config = dict(
    activation='silu',
    muon_scale='match_rms_adamw',
    nesterov=True,
    adamw_lr_other_params=0.0012,
    steps=9000,
    final_lr_fraction=0.1,
    adamw_weight_decay_other_params=0.05,
)
Rows from block 13 of a small image diffusion model, named by matrix and row number. Each number is 128 + 32 x the weight over its row's rms, rounded and kept within 0 to 255. All counts start at 0. Numbers have three digits each.
After each channel's rows are labels from the 100 images, of 14976 (inputs lightly noised), where the channel reaches its highest value: "top examples" is what is common among them. Only what is clearly more common there than usual is listed. The data: single printed letters, digits and signs in grey, bent and noisy. In brackets: how many of the 100, against the usual share in percent.
# convs0: first 3x3 conv (model.decb.1.0.convs.0.weight, 96x192x3x3, each kernel summed), inputs 96-143

convs0.70:084123106082169034125100147162155127100099176097173074064078133081098062147105137112112169088136128123152145140101125062158118086086064077112132
top examples: dark on light (100 vs 39.8); the character = (34 vs 1.4)

convs0.17:136125114155124077105123135158182088151234102188133111178077213119112163151113161128133108160132121131081130146195152111176016101082179100127117
top examples: dark on light (94 vs 39.8)

convs0.80:146131107109088070133130102103141122138083104183113174143093107099121117158170125161139140137150084153131082129101139105123029080096192140125122
top examples: dark on light (78 vs 39.8); the character ? (26 vs 1.4)

convs0.66:086139090105141095138129178076159132121120072140156117137138088144034034166131146141163166056110054162132048109078128083124130198131069107099174
top examples: dark on light (100 vs 39.8)

convs0.29:154131188184111143097132072115186168152119130063180117164087110121125131155135084196149169141122108155165092123036136091019091093080143113107104
top examples: dark on light (100 vs 39.8)

convs0.67:083121163101154157056111143128132067134159167108041089079139144155124147133089132102123191091180167131182129136108161074103084079114050082098100
top examples: dark on light (100 vs 39.8); bold (82 vs 46.7)

convs0.68:102141164117218073119135200165114127099153117185111091078119169171115123138087159057118158159184091092179176084127178097103187138106012087156097
top examples: dark on light (100 vs 39.8)

convs0.56:181160033134182118076152132119113108087119170122097203081108125136134092156149153140109091144143164103130170128103097096080131106083145189141210
top examples: dark on light (84 vs 39.8); digit (55 vs 13.4); the character 4 (53 vs 1.4)

convs0.59:140111115159134095170099132105089110098110142137181127198118103096070152129150126122177103219182180133129169167132098138145091125151069112157106
top examples: dark on light (100 vs 39.8)

convs0.69:148163138165101103138139180156220093125107144127131171029076120165103082140123142044135157117171116115104156121126128109011128083085075137105126
top examples: dark on light (100 vs 39.8)

convs0.48:043096108058144143148157179146081144130167112152115147223161150172161118128074126119151128155191133119123181159128157099151175135217028138148112
top examples: dark on light (67 vs 39.8)

convs0.13:107133161107134177154129104113072120112081131065111188110151103155111162136134102093093139122148139141137124144149197136062097098105147079092072
top examples: dark on light (100 vs 39.8); small letter (72 vs 36.2)

convs0.27:096195154100081148033096147149239157132140076130082070105117144107132140109103091109123096143165159115091113140101137108115155104105181126067127
top examples: dark on light (98 vs 39.8); bold (90 vs 46.7)

convs0.64:177197129131151123120111114118120090107080136117170148059154204159168183136176150058148141086112099127204089093156097131104096176076123024130153
top examples: dark on light (86 vs 39.8)

convs0.5:105173133100140043139115172152082115067133149095157115138141141143126130131156123085156103188173141152114153101118105127225093157157068129129172
top examples: dark on light (89 vs 39.8)

convs0.38:038126121117113135084106078139118109151115093100112033103125136124110110120088108143150094065080124127137079125172078124183176178138148113191155
top examples: bold (92 vs 46.7)

convs0.15:120165139107107075162119156111139116084136126181100089143129092144086139154126158134147175144183167144138083140107147164118165079172057077092024
top examples: dark on light (100 vs 39.8)

convs0.42:125116195134141121100121139112161154140135111088134120136073123087117050120131109158170150105126056153120131101141095102043132108172209110098087
top examples: dark on light (99 vs 39.8)

convs0.71:054103082132126046086128145172119094059140142134107136061120160143131142116145158095054141161168178118197170137130123120196014122147184099155120
top examples: dark on light (100 vs 39.8)

convs0.7:051118154078119074171087135083209114163131101126111135083096117113084090120088092114128169139128113141093145165127120088082092149177081116107154
top examples: dark on light (89 vs 39.8); the character = (27 vs 1.4)

convs0.26:182161234144055114151149083113136095147154094136101113150164133117137187123134143117037108179135068119132141203181149147142135129151106150120123
top examples: dark on light (100 vs 39.8)

convs0.45:000149171102135059099131124149151121110151175255097131132087163147133091112086159113095123077133202049157140113091163103217103148147129167161112
top examples: dark on light (96 vs 39.8)

convs0.87:157172112114146113161138182125134142112130130202090159046126102172177140134151152088091150099138129116159172089130125124145081113075188120062075
top examples: sans-serif (86 vs 56.8)

convs0.20:081153067128157120093132127164074095114105102164093098000124131128187069139100126087076114116126109067110079117100167157148132114122102115154199
top examples: bold (77 vs 46.7)

convs0.37:081147135172165123163113156148113096099118128151121110146103097107129157133117107107133121072120102188122116112069180095186101128129077087117191
top examples: small letter (62 vs 36.2)

convs0.28:154144092143157109149136219118026186015157101075099092091177083123122168145202180149118101167182200094135153210100090108063122133091077123109146
top examples: dark on light (100 vs 39.8)

convs0.25:069167109145156206171129126132147110141042121148104176073155158118154102170121094165066102065144143124166130202067075073126080031174143119098148
top examples: dark on light (100 vs 39.8); bold (86 vs 46.7); the character - (31 vs 1.2)

convs0.77:102155154097114090137113128122129122131118157093117101108084069114111142110135126127139194089109108123140117173146210142142198074151046053088058
top examples: dark on light (77 vs 39.8); the character * (72 vs 1.4)

convs0.24:143101015160119172118166164128152096133126127102124125109148157134109140165147096116190105152132186119147067157132120098177094088193072068085133
top examples: dark on light (95 vs 39.8)